{"model": "contrastive image-text model", "dataset": "drawings of small networks of dots and links", "train_examples": 195000, "image_size": 32, "crop_scale_min": 1, "horizontal_flip": true, "cutout": 0.4, "tokenizer": "char", "vocab_size": 39, "loss": "softmax", "embed_dim": 256, "encoder_arch": "convnext_v2", "encoder_isotropic": false, "encoder_norm": "layernorm", "encoder_activation": "geglu", "encoder_mlp_ratio": 2, "encoder_inner_norm": false, "encoder_moe": "soft", "encoder_drop_path": 0.15, "encoder_num_experts": 8, "encoder_moe_every": 2, "encoder_expert_mlp_ratio": 0.5, "encoder_slots_per_expert": 1, "encoder_shared_expert": false, "encoder_patch_size": [2, 2], "encoder_depths": [3, 3, 3], "encoder_widths": [64, 128, 256], "encoder_kernel_size": 5, "text_encoder_causal": true, "text_encoder_width": 384, "text_encoder_layers": 8, "text_encoder_norm": "layernorm", "text_encoder_norm_position": "pre", "text_encoder_activation": "gelu_tanh", "text_encoder_mlp_ratio": 4, "text_encoder_head_dim": 64, "text_encoder_fused_qkv": true, "text_encoder_bias": "none", "text_encoder_qk_norm": false, "text_encoder_parallel_block": false, "text_encoder_dropout": 0.05, "text_encoder_inner_norm": false, "text_encoder_drop_path": 0.15, "text_encoder_positions": "learned", "residual_init": "scaled_by_depth", "optimizer": "muon", "muon_scale": "match_rms_adamw", "lr": 0.0023, "momentum": 0.95, "nesterov": true, "orthogonalizer": "polar_express", "adamw_lr_other_params": 0.0012, "magnitude_pruning": 0.3, "steps": 10900, "batch_size": 256, "epochs": 14.3, "lr_schedule": "wsd_sqrt", "decay_fraction": 0.3, "final_lr_fraction": 0.01, "warmup_steps": 2180, "weight_decay": 0.08, "adamw_weight_decay_other_params": 0.05}
Rows from block 5 of the text encoder of a small contrastive image-text model, named by matrix and row number. Rows with one number belong to one neuron. Each number is 128 + 32 x the weight over its row's rms, rounded and kept within 0 to 255. All counts start at 0. Numbers have three digits each.
After each neuron's rows are labels from the 100 texts, of 14848, where the neuron reaches its highest value: "tokens" is the input token at the peak. Only what is clearly more common there than usual is listed. The data: drawings of small networks of dots and links. In brackets: how many of the 100, against the usual share in percent.
# fc1: MLP up (text_encoder.blocks.5.mlp.fc1.weight, 1536x384), inputs 0-95
# fc2: MLP down (text_encoder.blocks.5.mlp.fc2.weight, 384x1536, transposed), outputs 0-95

fc1.515:128121129128114128179128175147134128129163128127116128127128120128128128107128128032128128127122116130089125158128110087128116179116105128147030080128128128128128156106128128128128156161091128128204071128119114220073121133186110094125128220109141128092128128128129128128163206138099115128
fc2.515:106064094128155168128128142153128177120101128186150104152116124117119173128146063025144128128128128166059102128128128128128122128128128128150128163128128147134134128087114130128101142096092128123171115176128122137074128132189171136128146205128128156115119128128128077138144128132118128168
tokens: "5" (54 vs 0.4); "6" (22 vs 0.5); "7" (16 vs 0.5); "8" (7 vs 0.4)

fc1.356:092159128128164153075104148128128158113186099137054164122113105128128108074109129128119128125108071113105157052073174135128084128116128110137117164140072148128128092128135139128128081154115154128125115144128105128068150128153128091128128058094146128133128116170148116107128135128170038136
fc2.356:107055179136128011069169128110166155187128147128112141128085144112128084124128073128119128128091130114128135096186120126125120128128153128128106170153139080125128155109128128133122091088131152128111128126144111172160165191128066157075193134090128142144114194076162143116155090200128128128
tokens: "m" (27 vs 0.7); "e" (25 vs 7.4); "s" (25 vs 7.9); "8" (20 vs 0.4)

fc1.534:128069125113085158128136128128098168110092128071128141149095070174129171064128128032128128150128094128158128107102128178131206104124132128080128128133128077065194147159128128100177189091100128098184128157076154177114099136173129130104128108128128128177128226151128128128128179138158126128
fc2.534:097127105128128115216191181171128186116147128149137151121116079128131128128128112153128151142128123128128105094063141151106137125123085112128128176140193128101128104045083128075120128107128193092215095118118141167128074128176169168128128171056128147149190167114080080143128157113138112065
tokens: "1" (59 vs 0.9); "3" (29 vs 0.1); "9" (12 vs 0.1)

fc1.315:171131119128115167099128128089100128128128115138128128167157188126098168128092128124081128128128116161133115128151115143173056123062127109111128128128128130095155149128160154078135129203123128128128187121146128128148138128122128128133124128198106128120145128195128128057128137152128070128
fc2.315:166128128150139126174084207128127053128097128093130105097095093131136117128120128127128164189099128128116130128109141104128128138171185163132128128123128123159124179077128197128103096128128128097178220128079128128136128108175117107187136168102140048202128043177139115148148128128170062122
tokens: "y" (100 vs 0.5)

fc1.347:119125051109128127128128123128128091118069128226128178128097074128128128128083133106127145174128127092124149148093128097120148178128128203088128174202095070128128072137060163105200129094095128079208070128128106128110161099117202128123107073128121126139082128201128107125109128117125128128
fc2.347:089078128113132128128128046069104099165085128189156174128132128128121128099092128128082104120146128128108164128128107101083113183136164108073144124090115128174123057128132128136100132108128162057190128217090107128053069074098139075129128100141152091128128141136128103166044081157128113126
tokens: "2" (67 vs 0.3); " " (33 vs 15)

fc1.430:165138092084097128121128145109141128129122127132128128128109128099128122093131160128123128102177158147133213128128092121161166128128128128097127067166078128128186128140128118128107128128128128177184174100155128120123075140077112142112120128081147128049163120128075128133128104117142128130
fc2.430:147091194088088128153205128136073098120148118128099179128137214128126117120128128146128176128152102128095168128129128091128167128128113116069147128155093112129134128128128127143128115179128193128128189128182105121159095163128131128152092128128142128128128156113128061150128133106122138123
tokens: "1" (79 vs 0.9); "8" (20 vs 0.4)

fc1.684:128191143107128133069149126069152128171138128094104138208071143182128153157109128152128128125165159165186128161112115055128128130128128128128128117136149150077142130128127115128116195153151105128128159113080143087128165128128176128082128128129128111106111076103088128034128084178190080147
fc2.684:127161107108080188185128162145141128140126144128137206098072128086128128064128128138148080136098122113119128090138101130128103049112189128139128128126128128132131086178118128164115166128097205125160128111128084187178128139131099201136169063088072059128128128139128101128161128213088128164
tokens: "y" (100 vs 0.5)

fc1.255:128194195100192128142128134121128128092128179128128117090128176122084099187138231105136129128119131121162128137128128158130128128141119128130095164170087128074099136128128068151168128120128089203128143135128128104128106105165064187089151117164106128094046112130128207133105128111114155128
fc2.255:128132134085128110122128050128128211177122147134107137119128128128120065027141134104115143185129155128176162152079117138129125155104156036096150062212141253128170153128128111128119128084128148157214123101097166182203145161126134151128107128054137128185088121127162152128113212159150128128
tokens: "5" (74 vs 0.4); "7" (18 vs 0.5); "8" (7 vs 0.4)

fc1.546:095134128111128129194133128141153141128119136117096103159128163128150117128128193047112111128128105113089140105111147128176128054069110106095139064128160128083111078168128135120116128191082173090144091179128117064127112134128143126128128104128128115128183064138128092146118115110109177128
fc2.546:160128180182151094085176123128128128128193134125134097073100076133128128128161140099100137103172139128159129057076128128128136155128093090128112128137055076131155128148187128110109114102167146078128101198107128101158128069082133167178161128158128052123125128105116160128128108128128062122
tokens: "1" (49 vs 0.9); "9" (27 vs 0.1); "8" (24 vs 0.4)